A small multi-label audio tagger, trained from scratch.
Model: 1.64M parameters, arch tdnn, activation prelu, depths [12].
Training: 10100 steps, batches of 384.
Rows from block 8, named by matrix and row number. Each number is 200 + 20 x the weight over its row's rms, rounded and kept within 0 to 999. All counts start at 0.
# conv: width-3 conv, dilation 2 (model.blocks.8.conv.weight, 256x256x3), inputs 192-215, a 3 kernel for each
conv.136,255,232,196,172,174,231,228,207,224,165,161,208,212,216,226,222,215,171,224,199,186,161,194,216,186,180,184,192,176,181,206,172,221,214,187,191,177,176,189,208,219,205,201,187,201,188,171,185,197,213,214,205,211,210,186,204,222,181,181,205,197,200,232,201,196,175,184,173,203,170,177,197
conv.137,245,244,243,214,205,196,154,169,208,188,189,184,204,185,186,224,186,188,232,213,215,172,158,161,203,209,213,270,242,224,204,213,219,244,211,206,185,195,218,189,180,184,179,179,180,156,188,191,182,171,224,198,184,198,196,225,194,226,219,206,194,223,223,171,188,206,200,203,202,185,188,181
conv.138,189,202,226,178,179,244,182,187,195,169,234,237,180,183,196,161,200,191,216,222,215,196,199,225,191,211,205,208,188,225,195,191,201,182,182,151,212,237,196,178,202,200,195,199,186,212,209,228,202,180,232,209,212,212,209,194,189,173,189,209,206,194,233,215,209,191,205,220,224,251,196,180
conv.139,187,197,184,177,207,237,177,188,204,230,208,222,193,210,246,202,206,184,208,182,233,199,197,231,214,175,202,222,201,213,193,209,191,229,191,208,170,167,150,204,219,196,174,157,212,222,230,185,180,183,216,188,196,205,161,191,206,186,208,247,137,152,185,205,199,221,216,203,207,210,199,177
conv.140,236,229,197,191,212,204,177,224,204,215,204,181,243,216,207,178,223,221,242,221,175,207,210,193,188,188,197,205,168,164,221,212,195,199,207,173,214,188,209,195,214,205,206,197,216,184,173,209,209,180,197,223,203,171,150,194,215,204,167,203,175,203,221,213,206,221,213,176,214,177,169,199
conv.141,209,188,199,175,158,172,205,210,210,182,191,190,223,187,190,217,193,191,205,204,181,201,205,199,233,210,205,187,178,158,178,209,196,244,229,195,165,197,169,187,206,176,179,196,213,198,210,197,219,194,247,191,192,209,183,188,221,165,205,194,221,228,186,217,210,206,246,202,199,212,202,219
conv.142,217,195,226,194,215,234,241,183,165,167,188,188,210,172,237,168,187,208,209,200,216,201,183,169,210,235,224,224,197,176,196,224,201,205,184,194,193,197,193,217,216,222,234,183,168,193,216,203,185,209,206,209,184,194,173,192,225,192,199,215,180,225,192,224,232,162,201,196,200,192,208,194
conv.143,207,168,190,176,201,189,144,126,136,204,213,209,176,219,219,227,198,228,206,209,246,199,202,202,175,189,212,215,206,198,231,186,190,176,166,158,203,185,194,189,166,178,231,193,188,218,192,202,181,206,207,200,204,204,188,194,166,200,204,219,188,186,199,221,213,202,203,200,200,174,192,226
conv.144,194,187,164,259,213,191,233,162,159,218,189,171,216,169,168,218,224,203,217,206,193,178,164,182,195,194,200,170,195,180,176,197,219,208,174,175,196,215,210,186,224,189,212,178,171,206,206,205,191,161,185,206,180,168,190,188,213,196,190,188,191,191,200,205,227,222,171,184,193,259,227,227
conv.145,205,193,192,168,187,181,185,170,209,239,244,191,191,216,193,187,238,220,184,231,216,212,218,208,236,184,195,223,224,229,217,219,197,204,183,188,165,206,193,224,207,201,218,222,219,208,203,193,199,175,194,175,164,177,215,192,153,192,243,252,171,161,191,222,222,200,148,173,176,184,164,188
conv.146,197,164,224,219,210,235,260,225,190,220,213,211,229,183,170,214,205,209,180,168,208,195,222,178,211,190,180,190,208,201,219,224,185,219,200,217,204,211,178,189,204,239,180,219,190,222,194,204,209,245,160,178,198,199,200,191,194,178,205,227,202,215,209,181,181,195,201,194,211,223,198,172
conv.147,201,216,232,214,176,189,174,203,245,170,211,221,178,169,213,219,181,186,185,198,204,188,202,219,205,200,188,199,183,203,217,187,201,188,205,201,166,193,235,185,216,188,234,184,162,162,177,210,213,214,226,191,197,202,193,184,208,184,202,185,218,195,200,198,211,209,194,204,208,253,177,190
conv.148,174,195,198,185,208,240,206,175,187,202,220,226,203,198,200,167,192,202,193,203,200,184,207,212,185,199,195,198,195,189,221,181,219,188,198,211,211,175,196,206,176,181,204,206,176,195,201,204,234,191,193,198,187,177,194,178,158,200,203,194,232,203,191,220,213,158,212,207,201,215,168,180
conv.149,202,215,195,199,211,219,226,195,197,212,186,204,205,196,209,179,197,236,216,198,195,190,209,193,190,257,216,196,177,217,202,199,225,187,200,183,162,196,235,192,181,227,174,190,182,181,197,241,191,166,242,176,189,184,200,214,174,186,181,192,207,199,177,190,170,186,170,190,209,174,164,207
conv.150,227,213,225,221,216,166,210,202,211,189,195,194,205,201,161,197,195,179,186,189,172,188,214,199,214,187,203,176,177,192,162,194,197,196,216,207,198,221,188,205,193,213,185,203,211,235,206,218,181,174,207,206,217,228,212,230,215,194,206,161,177,200,157,188,218,221,225,201,222,211,203,204
conv.151,192,174,182,233,198,178,164,214,259,228,183,186,160,182,173,197,205,198,174,200,217,212,182,173,200,229,212,209,212,230,214,189,188,196,206,184,224,207,222,227,200,187,175,180,190,205,221,202,203,206,167,208,209,209,203,215,212,179,208,203,185,163,176,195,209,205,186,190,185,212,212,197
conv.152,179,174,204,189,181,195,205,203,188,210,200,202,186,180,204,216,214,209,196,195,200,216,205,219,207,221,203,202,210,182,190,214,216,218,197,220,193,183,224,186,225,219,193,235,223,210,215,198,223,216,190,163,189,200,196,211,204,199,200,197,208,192,213,197,176,172,225,177,199,186,190,182
conv.153,203,185,215,168,210,207,194,209,157,208,218,194,197,189,198,169,178,214,194,185,190,217,224,189,196,187,215,189,212,214,212,203,175,169,198,208,217,208,199,185,183,204,208,204,173,145,184,212,171,207,200,209,226,172,189,206,209,198,201,206,150,215,239,156,192,244,201,201,202,144,217,193
conv.154,242,194,178,185,217,200,211,215,216,196,213,212,215,207,185,161,190,199,195,210,190,199,201,211,204,211,175,183,204,167,189,182,197,213,207,154,222,198,181,206,195,200,187,172,190,223,194,188,209,200,174,184,169,167,169,220,208,229,222,189,198,204,191,183,197,193,234,204,207,181,210,214
conv.155,218,221,195,210,183,210,180,204,205,154,177,196,223,214,192,169,168,196,214,213,216,212,213,223,181,205,209,181,203,192,187,180,210,212,224,204,173,174,147,222,221,220,221,194,223,227,224,221,188,207,223,218,211,215,185,199,200,186,185,173,214,198,224,235,190,172,240,252,286,177,196,226
conv.156,177,212,193,209,199,167,170,222,204,179,193,192,175,193,201,199,183,190,222,199,179,177,183,222,170,206,231,200,192,200,189,207,211,197,223,203,181,175,231,199,175,158,185,190,217,203,175,197,186,195,239,204,179,193,181,224,197,185,190,191,163,199,236,221,224,177,231,207,157,176,171,202
conv.157,197,207,238,220,213,218,273,224,124,176,195,186,186,193,187,168,180,188,195,195,179,199,182,179,220,185,187,225,213,210,201,183,206,206,207,209,241,221,177,209,194,195,221,209,190,223,218,188,164,197,237,198,207,188,218,214,224,202,228,190,210,226,226,203,181,180,189,183,198,213,188,190
conv.158,210,218,187,191,179,164,185,218,175,205,202,188,219,185,228,217,211,202,192,195,229,214,212,200,209,198,205,182,202,204,189,168,202,187,183,187,178,173,192,180,185,185,238,223,182,202,177,199,211,193,186,175,162,233,181,181,183,208,178,190,181,189,208,199,213,217,164,195,198,244,197,217
conv.159,180,170,210,195,187,212,233,241,258,224,177,178,222,194,186,191,195,193,189,202,211,214,226,199,210,221,231,206,194,209,199,227,179,192,206,229,214,230,211,186,222,217,216,178,238,202,181,187,225,186,190,187,195,228,185,191,196,188,181,220,177,190,199,193,196,210,162,150,168,170,168,152
conv.160,188,184,218,198,180,215,174,180,168,200,212,219,183,156,207,209,204,175,174,179,185,195,216,232,163,174,192,239,209,196,176,183,202,216,185,184,182,213,209,220,192,171,173,207,189,193,212,190,191,200,208,213,200,219,190,173,178,158,171,215,204,196,153,254,213,214,192,172,183,181,235,211
conv.161,170,180,206,182,209,258,236,218,221,191,187,212,222,193,190,205,252,249,209,208,239,185,191,168,171,196,233,222,184,191,171,171,214,205,198,192,192,196,202,199,190,215,180,207,203,193,226,218,170,192,184,160,178,225,201,211,200,174,185,215,203,199,224,202,204,216,197,203,181,181,226,238
conv.162,205,192,184,212,227,164,203,219,185,199,200,197,224,202,209,227,209,200,219,191,213,213,224,237,229,221,174,187,178,218,211,188,179,199,207,180,237,208,222,230,209,207,177,191,211,168,212,219,205,216,171,181,214,229,190,188,188,182,199,246,153,184,208,186,204,230,196,189,181,203,214,213
conv.163,171,164,196,227,199,214,197,217,215,188,190,199,187,210,202,229,188,176,194,195,183,232,226,184,199,171,186,189,204,234,199,213,182,184,186,195,237,224,177,170,199,178,158,196,226,173,200,185,161,209,200,195,204,200,216,201,242,209,201,207,174,197,186,214,177,206,195,195,184,190,187,203
conv.164,188,195,225,172,164,178,214,218,168,186,188,164,208,231,226,218,226,178,218,244,216,223,221,233,189,214,211,227,222,197,189,227,224,180,230,196,229,217,196,218,216,206,185,204,229,211,198,210,184,188,178,222,212,177,195,199,217,203,220,213,190,202,211,204,206,168,174,180,208,169,208,225
conv.165,175,203,179,234,180,197,176,166,173,203,220,224,193,198,192,179,188,230,160,186,179,178,207,207,201,212,203,211,206,168,220,198,218,166,204,213,185,202,181,195,229,193,211,164,221,196,219,203,217,206,198,238,219,211,234,214,161,185,195,169,198,188,178,217,229,227,184,230,225,273,217,212
conv.166,171,196,210,177,163,167,150,168,165,195,201,159,198,159,194,202,194,204,192,178,197,148,192,177,194,216,219,207,202,209,222,225,209,204,176,206,226,222,208,220,263,228,144,166,197,198,224,206,211,164,156,191,204,191,187,186,190,181,186,156,143,165,168,204,190,197,224,190,204,230,234,182
conv.167,222,187,203,224,198,208,214,220,165,152,197,190,189,167,158,186,201,231,193,227,191,206,188,215,212,196,221,215,226,214,185,172,217,203,217,214,222,203,178,225,208,178,200,195,179,229,196,198,184,188,212,230,212,196,194,177,194,186,184,193,149,195,192,190,190,204,227,229,198,197,186,187
conv.168,181,188,191,179,184,186,174,183,157,214,210,221,184,203,203,191,221,216,177,201,231,201,217,206,212,206,204,217,183,170,208,228,197,217,209,199,224,212,217,168,224,196,163,208,236,202,180,176,175,170,172,182,219,202,185,212,188,224,213,233,215,210,189,221,203,195,161,187,188,210,200,196
conv.169,229,205,222,205,194,182,185,186,218,210,195,171,176,186,214,226,191,201,189,182,199,205,209,160,172,226,243,204,230,202,206,197,207,177,186,153,198,221,196,211,209,226,170,182,210,166,177,209,175,202,193,206,217,197,189,181,186,221,219,170,198,201,204,205,207,208,160,181,197,212,200,230
conv.170,187,183,205,177,180,173,176,178,182,190,180,186,188,204,211,223,222,221,187,194,191,213,192,204,198,227,208,176,187,208,221,184,201,199,197,189,157,196,181,178,222,199,220,211,230,186,210,201,215,201,197,190,200,222,178,179,190,180,193,181,181,192,192,225,219,219,192,202,205,193,201,202
conv.171,216,216,184,193,197,194,172,199,186,197,195,212,195,213,188,200,186,198,189,198,190,201,221,204,168,163,186,189,183,174,198,197,196,173,173,221,186,174,163,214,185,186,210,212,206,154,191,215,179,189,199,225,212,199,190,179,199,248,205,211,204,188,178,230,227,195,212,213,225,186,199,196
conv.172,199,209,205,170,170,156,195,213,230,215,157,179,196,203,186,177,201,223,191,195,215,200,202,256,211,190,226,164,190,168,195,188,192,219,194,195,184,208,236,167,147,176,159,174,198,191,206,201,212,187,199,189,229,180,181,185,244,190,193,194,178,201,218,216,206,169,200,181,195,202,219,180
conv.173,221,218,188,179,225,230,229,210,186,166,202,189,211,213,224,228,201,205,200,201,214,248,238,206,187,201,199,178,213,213,179,194,186,205,219,223,197,202,207,206,167,178,200,192,188,211,218,185,211,186,192,200,206,210,179,203,177,190,203,219,170,196,183,187,227,235,202,259,242,194,199,169
conv.174,214,243,217,213,199,172,189,213,193,191,193,200,165,191,212,184,175,218,178,177,221,179,177,174,256,216,203,210,199,176,214,194,174,183,221,201,165,185,201,197,211,230,194,233,226,199,185,152,182,226,183,230,190,226,182,209,214,188,204,182,225,217,226,220,218,229,205,186,184,197,191,150
conv.175,213,212,208,166,185,202,198,200,201,227,213,149,197,202,183,199,172,181,207,181,218,180,176,160,204,218,251,164,197,228,193,197,209,191,210,223,200,200,205,187,179,232,198,204,200,185,230,224,195,183,185,197,152,187,208,186,230,195,200,239,212,211,202,202,227,268,215,195,210,187,214,221
conv.176,208,192,204,170,187,210,183,194,231,206,177,201,214,201,178,212,201,192,220,237,223,207,196,236,211,211,182,195,204,213,233,205,203,191,194,173,219,210,204,229,222,225,242,229,200,179,187,189,172,190,176,177,176,181,221,234,195,219,219,205,209,201,200,208,204,186,254,236,192,158,190,207
conv.177,206,216,222,218,182,184,247,206,229,240,206,192,217,222,205,209,186,184,191,225,218,224,191,214,206,239,200,189,199,205,176,191,189,229,180,203,175,218,203,193,186,223,186,179,185,191,211,222,191,223,200,188,176,169,219,204,205,184,166,146,201,231,180,151,185,155,215,186,183,199,186,148
conv.178,174,202,159,198,181,171,195,222,197,224,195,202,208,199,201,221,207,190,192,164,212,173,197,228,154,165,207,195,213,227,179,149,173,126,157,205,214,216,176,209,194,226,183,192,190,199,183,228,193,234,203,220,186,189,210,193,168,177,204,199,194,207,233,187,189,203,248,234,217,195,181,208
conv.179,236,255,199,173,179,221,174,246,219,217,226,198,213,209,184,191,188,210,177,177,213,162,147,200,207,237,213,248,211,213,219,196,229,241,217,199,193,179,204,179,206,193,184,205,214,218,191,241,237,239,206,196,191,180,198,191,203,219,208,186,219,199,224,215,236,191,203,193,198,203,172,200
conv.180,213,226,206,159,219,228,210,200,205,183,192,229,174,197,222,199,196,223,245,200,196,215,237,233,214,199,203,181,165,175,176,191,217,188,197,184,214,183,194,190,199,194,190,172,145,192,205,194,220,193,231,216,197,184,208,211,186,197,182,201,237,193,174,210,206,191,203,208,185,231,186,214
conv.181,181,206,210,172,186,203,206,185,193,176,179,200,252,228,205,185,219,241,156,185,222,205,193,173,188,201,221,216,213,190,191,197,192,214,204,242,193,169,208,215,201,201,203,204,199,181,166,184,205,179,179,196,226,200,245,189,167,187,191,180,194,169,188,189,199,213,184,189,174,169,200,217
conv.182,200,213,189,223,202,191,202,198,200,196,200,224,222,213,220,211,196,149,182,183,178,211,211,213,172,191,166,194,208,205,149,170,202,187,199,172,183,172,187,200,197,194,187,200,214,214,186,223,182,172,168,186,200,237,199,189,225,182,184,218,162,186,206,193,188,175,204,197,198,224,201,199
conv.183,211,214,196,169,201,184,184,199,185,175,184,180,206,228,200,182,210,194,201,230,218,193,194,215,217,215,201,200,210,183,210,207,181,198,171,190,164,209,234,208,225,222,213,227,211,169,187,191,200,203,226,208,192,225,181,153,135,199,195,215,142,179,244,161,194,240,190,215,198,196,216,196
conv.184,200,182,197,210,197,206,211,201,231,215,248,259,217,199,196,196,184,219,172,182,224,175,172,219,228,215,191,176,187,196,181,182,182,180,189,173,222,206,187,197,200,196,182,208,191,205,207,200,189,233,212,218,227,208,204,183,235,207,185,168,201,195,178,208,230,204,235,217,219,176,193,211
conv.185,209,186,181,171,166,190,191,201,197,184,199,177,191,180,201,186,174,204,214,215,197,231,216,175,240,198,227,185,178,172,194,218,207,204,169,190,186,221,190,194,186,176,196,184,185,169,184,208,179,198,201,226,190,197,209,186,191,183,196,199,229,217,239,165,188,217,221,204,199,227,196,226
conv.186,225,206,201,158,194,210,225,184,153,226,195,184,201,193,192,239,212,198,196,216,212,197,208,164,211,204,206,193,192,165,240,192,171,210,189,194,236,201,155,176,195,222,166,200,215,202,215,191,210,197,179,225,194,164,198,205,187,165,175,204,223,223,168,156,205,210,217,202,170,184,221,174
conv.187,180,179,163,204,184,221,208,175,173,171,173,187,195,214,213,179,227,177,192,177,185,191,215,210,189,210,211,193,155,183,207,202,192,163,201,233,247,221,193,246,234,252,197,196,188,208,203,208,233,190,215,247,257,253,199,191,220,227,213,231,192,194,186,191,231,217,190,184,197,224,208,212
conv.188,206,174,167,190,187,181,200,210,151,220,180,214,213,195,212,197,213,203,213,223,196,231,241,245,235,210,192,235,183,164,192,171,180,258,210,193,178,201,215,206,202,172,203,186,182,192,179,196,201,205,182,213,231,242,185,194,170,211,219,200,239,194,193,217,198,170,212,238,223,181,177,176
conv.189,216,218,217,144,173,209,221,217,208,230,217,231,189,185,209,158,196,175,163,171,196,195,197,210,216,185,212,182,200,168,194,205,228,223,197,188,182,191,205,187,213,211,149,182,177,206,201,170,201,196,226,204,261,218,210,201,217,176,178,189,232,220,183,216,203,193,184,204,173,189,183,181
conv.190,236,224,205,184,189,190,185,205,177,181,191,187,226,190,189,217,199,196,209,207,206,203,219,200,176,191,213,204,177,178,188,178,216,230,225,213,179,179,173,222,208,180,194,187,192,219,201,165,198,200,215,195,209,230,191,181,188,170,156,202,210,212,198,223,178,193,196,201,223,212,209,217
conv.191,200,175,197,174,184,181,194,190,163,211,207,192,218,191,211,221,189,209,218,205,238,202,177,184,223,222,214,165,188,185,207,191,201,185,202,185,180,179,186,214,203,199,193,172,230,189,213,226,235,203,194,198,160,214,176,189,153,199,199,211,182,183,151,230,207,224,201,222,233,192,216,184
conv.192,200,191,193,193,186,217,221,231,214,211,216,211,205,195,196,184,218,183,181,215,192,174,200,197,229,212,209,207,194,213,198,194,197,212,218,191,168,176,182,169,207,214,186,191,200,207,220,212,182,193,193,187,186,211,174,186,215,222,208,213,208,179,176,206,206,224,217,220,198,217,230,209
conv.193,170,165,183,192,202,218,219,194,194,199,165,161,198,187,171,199,206,202,183,191,205,212,187,211,223,203,216,192,207,193,207,199,212,162,194,192,205,179,191,178,173,198,245,223,208,177,206,189,228,245,221,186,184,172,202,194,216,211,190,225,193,219,191,228,191,220,183,187,206,211,188,188
conv.194,202,204,175,193,194,229,193,189,212,218,215,226,215,198,193,219,211,199,265,221,207,190,192,223,247,221,208,173,156,175,186,175,187,178,191,205,157,183,161,177,180,203,221,201,169,209,206,213,205,201,221,205,195,245,193,216,188,218,224,177,205,182,193,197,205,230,208,187,183,190,197,201
conv.195,196,199,223,179,186,208,246,205,216,200,247,210,224,223,198,214,156,193,193,207,213,197,181,219,190,175,187,218,225,198,213,185,202,254,222,207,193,203,200,160,146,172,198,204,197,212,221,221,226,194,197,179,195,256,204,185,186,194,187,222,201,205,211,186,192,179,152,179,191,194,196,206
conv.196,212,166,171,217,184,203,206,207,170,193,210,190,195,226,177,206,202,178,160,192,186,211,212,187,191,182,235,226,194,186,206,192,196,185,196,208,191,201,213,174,192,217,200,169,177,179,212,242,181,201,191,211,202,182,205,182,168,227,213,202,199,184,196,198,223,205,174,201,217,186,156,239
conv.197,203,208,201,198,199,230,216,178,185,210,217,222,212,195,202,211,184,187,253,202,219,200,198,184,213,202,245,213,203,200,199,191,197,192,180,181,196,195,190,180,196,217,210,237,217,204,231,213,76,89,110,197,208,229,200,202,212,189,196,184,233,198,203,205,222,208,220,206,202,203,205,218
conv.198,174,172,185,172,186,183,207,178,184,217,221,250,235,204,216,173,186,208,208,186,213,189,194,221,250,233,220,180,182,157,202,192,208,215,193,208,179,184,157,210,209,216,220,231,221,202,194,234,180,196,183,207,215,203,182,170,192,187,187,248,193,186,208,206,214,192,177,200,183,207,217,201
conv.199,184,237,202,220,219,183,198,195,179,243,219,209,205,198,202,185,179,179,186,184,210,206,173,223,204,238,237,191,219,219,190,186,210,208,209,215,186,195,203,200,199,199,203,203,218,131,147,166,195,206,204,198,170,168,181,191,183,207,223,239,156,183,200,213,194,175,191,204,170,196,214,235
conv.200,206,248,216,177,178,211,204,212,204,177,167,166,227,183,190,167,162,210,219,196,218,191,188,213,203,197,221,201,193,191,201,214,186,208,197,206,201,204,192,208,187,197,210,189,228,230,181,184,193,192,173,214,202,198,189,212,180,171,157,158,206,194,222,199,192,193,184,207,255,197,218,204
conv.201,229,214,206,166,203,236,200,215,215,221,219,212,206,181,177,187,195,182,200,191,196,165,199,198,225,205,227,154,212,207,219,190,212,195,184,227,172,195,189,184,199,208,204,201,188,170,172,177,243,242,177,185,196,212,165,160,128,202,190,199,190,175,158,200,210,199,213,218,215,173,176,175
conv.202,212,209,161,226,236,236,203,229,212,194,209,224,211,215,218,228,208,200,195,169,187,217,176,189,227,220,225,263,241,204,192,196,215,234,221,207,189,188,212,183,188,206,216,201,179,142,207,199,189,240,232,215,209,213,209,186,214,206,187,217,222,218,192,235,196,177,168,190,189,167,175,190
conv.203,221,207,207,211,193,172,187,218,209,188,241,241,180,202,205,196,181,214,224,183,178,201,204,186,198,215,179,220,197,204,178,168,183,204,217,214,176,189,184,183,173,171,181,163,182,213,209,193,206,197,215,194,190,200,204,192,210,195,193,174,205,215,217,207,184,195,178,208,192,210,182,165
conv.204,214,200,194,211,211,191,197,189,195,185,217,185,228,202,207,194,213,254,229,195,198,196,199,181,201,197,212,208,210,222,194,201,188,203,184,205,217,213,221,208,238,242,204,179,206,222,216,213,200,182,194,209,203,222,198,174,198,209,192,228,200,185,220,193,177,205,187,189,184,242,224,188
conv.205,198,182,185,210,233,200,210,185,191,227,194,182,175,180,177,217,193,199,182,188,193,179,188,219,208,206,193,158,174,190,196,194,184,231,214,204,228,197,195,211,185,181,213,207,234,180,224,227,187,212,181,170,182,172,179,174,183,197,214,218,224,207,185,195,179,218,187,194,206,163,164,179
conv.206,202,199,187,187,215,243,190,184,233,206,196,197,179,208,194,189,186,153,225,187,173,226,212,219,197,175,169,214,214,202,200,191,190,216,212,192,206,204,208,197,191,202,190,189,192,192,160,191,218,196,204,180,187,167,184,167,184,194,218,213,243,214,199,185,220,240,179,174,160,168,177,185
conv.207,202,202,195,198,210,201,174,181,174,188,181,197,249,248,209,166,188,193,229,213,205,183,194,199,199,190,218,190,186,202,199,193,211,203,203,203,194,176,203,195,227,218,160,184,211,199,170,202,212,189,204,186,169,175,167,225,221,192,195,200,221,212,172,170,207,227,235,249,253,159,195,190
conv.208,206,234,213,202,197,168,185,226,206,202,192,196,191,207,210,165,186,196,179,217,215,199,198,213,188,218,223,198,193,205,209,212,216,215,220,184,189,189,189,216,191,206,183,177,186,193,223,209,185,194,186,206,202,220,205,216,185,193,170,175,192,185,210,212,227,244,192,190,189,228,231,203
conv.209,199,209,226,183,200,216,181,185,196,194,205,200,160,190,210,176,176,255,204,199,218,228,223,201,202,200,232,193,193,183,169,194,207,201,180,169,174,180,208,193,206,183,195,202,190,232,175,209,232,185,182,198,168,194,227,192,194,162,196,188,224,187,193,219,207,201,182,160,178,168,160,211
conv.210,172,194,195,208,205,184,202,177,214,189,191,192,216,194,240,180,177,161,221,213,201,199,197,177,202,206,191,199,219,192,203,209,170,237,183,196,174,176,212,226,193,224,157,204,225,167,196,191,190,183,201,195,202,191,228,181,162,214,175,188,197,195,225,210,233,229,179,217,202,226,221,195
conv.211,189,201,191,182,183,185,198,225,218,225,174,169,239,217,181,171,196,245,225,201,179,187,184,176,213,206,208,167,190,189,215,204,196,187,180,188,226,208,219,202,203,211,152,204,194,174,212,188,200,227,179,216,229,189,224,177,156,179,192,190,192,204,206,226,220,224,215,225,184,212,166,168
conv.212,192,204,212,168,160,171,203,191,209,218,204,183,197,204,190,185,214,210,209,218,214,197,199,198,198,191,198,229,184,157,194,147,188,191,204,177,160,175,160,226,218,169,220,227,199,212,188,182,164,195,189,199,211,231,180,176,171,208,207,204,201,220,223,205,218,184,206,203,222,196,203,225
conv.213,199,193,181,199,220,205,193,182,184,203,180,198,207,185,193,220,208,228,213,235,204,191,215,216,219,222,230,164,191,139,181,180,190,198,197,201,205,221,214,195,191,207,245,219,198,177,201,183,189,177,161,171,183,180,137,176,163,177,205,218,193,192,189,217,196,180,168,192,172,189,164,177
conv.214,219,201,196,213,224,179,155,189,217,219,203,191,237,226,204,204,198,185,194,223,223,191,231,215,195,180,160,229,214,229,186,198,198,170,195,186,183,186,215,193,183,185,185,153,133,206,191,172,221,208,177,183,191,191,200,187,191,171,243,220,231,216,195,206,192,184,179,186,196,203,188,176
conv.215,224,205,215,182,199,186,241,236,216,202,218,205,187,208,181,200,248,248,230,230,212,197,232,201,204,222,241,189,187,189,195,175,178,244,230,235,191,178,170,214,187,168,173,199,199,197,199,182,179,180,190,210,193,197,168,173,199,207,204,197,217,229,189,185,197,182,219,218,225,165,188,215
conv.216,188,197,222,175,249,242,185,190,176,204,189,218,185,195,206,176,211,210,212,214,223,186,204,176,228,213,232,214,192,182,209,211,207,223,226,232,177,183,199,184,169,176,222,163,204,189,187,180,215,222,193,222,209,221,204,173,174,189,183,218,202,195,221,198,207,180,230,238,236,189,200,225
conv.217,194,161,226,212,207,226,228,203,189,198,203,209,158,220,187,245,215,189,207,207,228,217,211,207,200,217,262,209,199,205,204,212,204,201,219,211,205,217,202,203,216,201,227,199,182,188,188,186,218,227,197,209,206,180,209,174,179,228,201,216,201,205,217,158,178,220,191,208,206,186,192,200
conv.218,161,199,230,210,205,186,186,196,192,190,172,162,202,203,211,190,205,208,220,200,218,206,179,206,208,206,192,194,190,176,208,173,188,219,177,210,220,213,180,199,205,223,203,218,176,193,182,195,218,221,217,192,201,175,219,165,172,188,202,197,184,201,189,210,208,235,173,200,241,199,210,212
conv.219,159,190,170,244,203,208,199,222,212,199,213,226,213,183,190,202,187,187,229,215,232,234,233,241,203,205,204,168,178,190,207,187,197,222,200,176,189,217,187,187,181,215,181,159,189,219,184,226,220,242,223,192,179,191,220,205,209,220,226,196,187,187,194,192,184,199,149,166,214,210,200,189
conv.220,192,184,203,212,205,210,215,199,204,196,161,173,174,179,176,225,181,176,176,181,198,201,224,221,229,223,172,210,187,195,191,175,202,193,199,177,207,196,191,180,189,209,183,240,203,194,216,196,224,216,202,205,196,190,183,174,179,208,213,181,207,197,199,237,255,201,170,225,219,206,176,188
conv.221,225,229,184,166,190,239,197,196,185,210,189,206,233,211,170,167,199,205,210,220,192,215,193,196,219,194,191,160,175,225,184,210,240,200,208,189,225,213,185,223,214,190,220,199,192,212,220,210,179,200,225,210,209,211,224,210,147,174,209,222,189,199,215,262,206,164,159,200,219,194,202,217
conv.222,190,211,218,184,223,236,242,207,215,243,231,208,210,210,223,228,213,179,180,170,229,176,186,184,244,202,197,208,204,216,176,200,174,204,195,189,206,202,184,245,193,227,190,178,194,185,186,200,223,217,190,166,200,197,210,184,166,157,205,231,211,215,219,253,226,237,208,220,243,170,169,211
conv.223,143,198,197,177,185,222,201,222,223,196,207,219,220,218,185,210,211,199,206,203,200,208,199,177,209,220,204,183,209,212,197,191,199,214,243,178,212,239,200,172,185,208,202,206,185,185,230,193,205,183,215,199,187,169,236,195,165,251,193,204,181,221,207,219,203,195,207,208,233,182,215,233
conv.224,192,218,212,174,197,228,190,210,234,171,171,172,159,185,160,180,170,174,206,192,190,183,215,202,165,220,232,203,206,210,222,211,169,189,186,159,215,200,186,220,221,204,171,183,222,213,242,224,204,194,210,159,191,190,200,197,199,189,192,197,197,215,223,214,205,209,214,219,191,168,180,203
conv.225,180,214,214,209,204,191,196,220,213,182,208,158,176,190,182,169,211,183,187,174,170,205,190,217,184,198,188,208,193,180,198,211,203,140,169,173,182,208,231,206,174,172,174,174,185,236,199,200,191,205,224,181,157,179,198,182,197,216,200,234,225,246,209,191,175,200,192,191,151,178,206,190
conv.226,174,188,198,196,218,196,195,174,185,202,236,228,221,213,185,205,176,179,226,247,208,221,198,183,180,197,171,220,222,199,196,218,202,204,179,170,228,191,181,211,198,233,180,200,191,207,216,221,194,194,161,197,208,214,165,186,176,203,185,182,197,197,197,231,196,159,181,207,208,221,176,186
conv.227,207,206,199,263,238,163,254,209,205,179,203,214,213,195,185,203,207,195,191,150,172,252,186,231,215,222,239,160,214,211,213,203,225,209,192,196,202,197,186,175,203,208,181,168,165,216,230,204,196,195,225,207,214,170,184,192,225,186,217,221,171,189,192,191,234,201,157,202,214,242,245,190
conv.228,214,188,201,222,197,232,174,206,188,218,207,181,173,190,198,175,190,173,185,220,249,220,177,195,232,236,208,205,196,227,208,185,181,187,202,188,178,207,204,196,220,197,231,252,214,172,189,197,193,157,196,203,227,198,163,153,195,187,174,161,196,195,202,227,222,187,191,210,228,218,236,234
conv.229,199,216,223,178,188,185,213,208,159,204,186,181,184,206,216,204,213,222,208,188,183,181,188,222,209,211,191,172,181,200,201,196,209,191,198,203,200,195,182,187,175,177,208,221,203,186,193,193,187,209,212,195,225,219,193,191,195,177,189,170,213,195,203,177,203,197,178,212,179,152,162,209